From a checkpoint of a small contrastive image-text model.
Model: 1.5M parameters, encoder norm batchnorm, encoder activation elu, text encoder layers 6, text encoder activation swiglu.
Rows from block 10 of the image encoder of a small contrastive image-text model, named by matrix and row number. Each number is 200 + 20 x the weight over its row's rms, rounded and kept within 0 to 999. All counts start at 0.
After each channel's rows are labels from the 100 images, of 14976, where the channel reaches its highest value: "colour at peak" is the nearest of a few named colours to the mean colour under the peak. Only what is clearly more common there than usual is listed. The data: rendered made-up planets.
# conv1: bottleneck pointwise conv (encoder.blocks.11.conv1.weight, 64x128x1x1), inputs 64-127

conv1.61,187,234,195,191,206,189,203,200,195,187,201,210,239,201,205,196,183,223,222,171,154,202,180,210,222,185,175,221,245,197,152,174,207,223,205,210,166,202,222,204,203,186,207,180,208,176,211,211,204,214,237,192,152,222,209,170,201,175,155,220,207,201,252,235
colour at peak: green

conv1.16,207,193,195,184,222,177,177,225,174,202,179,201,200,161,200,215,224,204,211,164,186,178,199,188,178,194,182,216,227,230,204,175,224,218,201,195,178,161,240,233,191,199,184,204,195,175,238,206,232,196,187,180,195,221,224,182,214,226,159,193,211,218,223,234
colour at peak: green

conv1.35,216,186,211,182,188,224,202,179,175,189,204,181,212,242,166,201,236,208,205,216,200,210,189,168,237,198,182,188,191,210,190,227,208,197,199,222,155,180,199,190,200,188,198,185,224,189,220,221,207,222,198,212,211,161,220,245,190,161,190,209,201,210,185,195
colour at peak: brown

conv1.59,197,208,232,216,218,203,237,191,229,193,222,217,185,201,188,220,209,174,183,185,167,202,176,153,202,221,206,229,208,202,199,183,193,182,168,217,243,190,214,178,182,215,214,186,199,187,206,187,185,219,216,191,179,201,193,190,161,245,182,182,183,212,222,236
colour at peak: grey

conv1.51,231,211,214,182,183,169,183,191,215,189,224,172,186,208,212,201,233,192,185,197,198,218,162,206,206,217,216,199,227,171,221,193,170,212,201,209,204,175,219,175,192,206,198,163,215,226,178,235,180,169,192,245,205,216,204,221,209,191,236,216,188,179,211,220
colour at peak: grey

conv1.41,178,214,184,236,191,200,219,183,204,193,199,212,199,166,196,177,194,190,184,202,208,190,207,223,216,182,243,212,216,188,215,185,204,219,185,162,150,197,190,184,184,196,188,206,237,221,207,240,210,190,208,198,222,226,197,236,195,200,180,201,151,217,206,216
colour at peak: grey

conv1.15,227,202,175,189,196,197,173,196,216,174,194,215,225,229,205,175,209,222,208,224,201,214,182,191,210,175,222,175,232,199,174,179,224,189,230,203,143,181,189,193,237,200,182,202,209,196,207,191,207,184,188,185,224,229,238,227,198,172,221,175,177,214,216,221
colour at peak: grey

conv1.33,241,209,242,180,193,228,166,205,200,203,221,175,200,166,226,208,184,184,195,167,183,191,184,196,195,193,179,190,220,209,210,208,189,184,168,178,213,225,244,211,221,206,197,167,194,201,164,189,191,189,233,226,240,201,193,225,225,196,225,195,208,234,199,217
colour at peak: green; grey

conv1.27,216,202,240,202,165,195,200,231,200,208,173,217,206,207,198,225,167,164,206,206,205,225,218,180,188,176,206,205,208,206,196,223,166,200,204,183,181,165,183,198,204,194,188,188,203,209,176,157,191,187,191,256,189,162,236,243,262,224,195,190,188,173,199,180
colour at peak: grey

conv1.25,208,185,198,230,194,218,197,220,211,218,217,225,187,203,201,205,190,195,183,213,185,231,199,191,150,206,208,182,218,226,232,201,217,201,183,169,177,208,146,190,189,196,189,141,215,193,182,193,145,213,228,224,197,179,181,230,210,217,166,211,221,171,176,233
colour at peak: grey

conv1.22,186,202,208,209,205,193,207,207,168,205,218,208,178,208,196,178,224,202,203,206,200,197,197,201,184,215,208,203,214,151,202,171,149,205,179,175,218,213,203,171,184,188,190,171,184,192,231,220,190,198,194,191,175,213,218,192,161,199,221,225,192,193,245,190
colour at peak: grey; brown

conv1.11,159,210,189,200,223,219,205,187,213,167,190,165,227,197,170,181,151,215,236,207,198,201,195,189,201,200,199,223,238,204,215,213,239,199,205,205,211,203,206,190,249,242,228,212,238,220,193,190,178,204,232,188,178,222,183,170,200,216,191,203,196,227,197,203
colour at peak: brown

conv1.50,194,189,187,218,190,163,190,198,215,219,190,161,184,209,225,214,230,191,211,189,196,168,193,152,169,210,194,201,219,219,188,218,184,184,211,196,188,222,210,204,183,216,212,161,203,162,210,201,210,192,172,179,179,243,234,177,189,178,233,205,196,187,215,197
colour at peak: grey

conv1.60,195,217,224,187,204,216,211,225,209,205,187,255,227,224,203,209,192,182,228,192,185,185,233,214,185,196,228,196,197,161,239,186,218,196,194,191,165,205,189,177,186,224,222,201,189,256,178,214,177,227,208,185,171,188,153,201,191,201,160,191,205,168,181,181
colour at peak: pink

conv1.49,200,190,205,188,164,214,195,172,214,212,177,206,191,175,166,203,247,162,230,216,200,201,181,190,204,203,181,187,191,172,199,244,206,212,255,191,153,164,229,194,226,164,222,244,233,199,198,228,193,178,200,185,213,209,218,200,173,193,236,182,225,210,210,204
colour at peak: brown

conv1.29,188,204,211,203,212,219,264,208,187,191,201,204,188,172,216,214,204,193,165,202,202,180,215,190,203,191,210,237,269,218,181,175,219,180,203,213,200,196,212,185,168,189,181,226,226,211,209,209,192,204,220,198,174,192,162,185,220,203,175,188,156,192,214,226
colour at peak: green

conv1.6,220,204,211,234,191,208,216,192,211,200,208,214,196,184,181,220,212,170,221,198,167,170,200,223,205,191,237,204,207,163,173,229,236,188,210,193,212,219,187,214,198,203,206,189,210,193,185,202,245,214,215,229,179,219,203,225,211,194,246,186,185,175,166,203
colour at peak: grey

conv1.55,181,209,178,194,213,195,205,171,218,210,220,158,159,155,186,187,213,230,194,165,186,182,240,235,190,209,204,198,247,202,173,190,237,168,199,212,171,216,199,189,204,209,226,200,222,238,192,225,211,207,223,240,203,201,204,172,183,217,228,170,183,251,198,201
colour at peak: green

conv1.10,208,218,185,193,177,222,195,174,177,211,242,220,192,222,163,176,179,195,174,197,208,208,215,218,187,196,178,191,192,239,221,216,234,233,167,224,219,192,217,193,178,172,255,211,163,148,179,195,208,205,165,194,185,178,219,233,201,197,181,165,222,188,233,218
colour at peak: grey; blue

conv1.14,190,203,208,210,161,219,218,152,238,222,203,232,223,192,192,185,202,229,229,183,255,209,201,191,227,214,194,186,193,198,207,207,198,230,209,192,244,227,189,203,196,196,176,194,222,224,175,161,221,185,230,213,211,207,158,222,208,179,219,208,183,175,200,209
colour at peak: grey

conv1.37,212,185,216,206,215,219,213,174,186,205,184,233,193,174,163,213,180,196,205,207,205,189,226,213,222,192,219,212,207,223,162,220,173,199,240,168,216,210,236,195,197,222,185,177,225,196,238,214,177,214,189,199,225,234,202,187,227,256,200,200,162,248,219,183
colour at peak: brown

conv1.12,200,214,221,204,187,246,208,191,216,186,205,193,210,189,230,188,185,194,203,236,197,174,185,187,211,166,232,235,216,204,198,203,222,187,218,235,203,194,182,201,176,189,187,217,204,222,196,204,218,229,193,208,189,228,229,223,212,171,213,200,187,211,192,186
colour at peak: pink; grey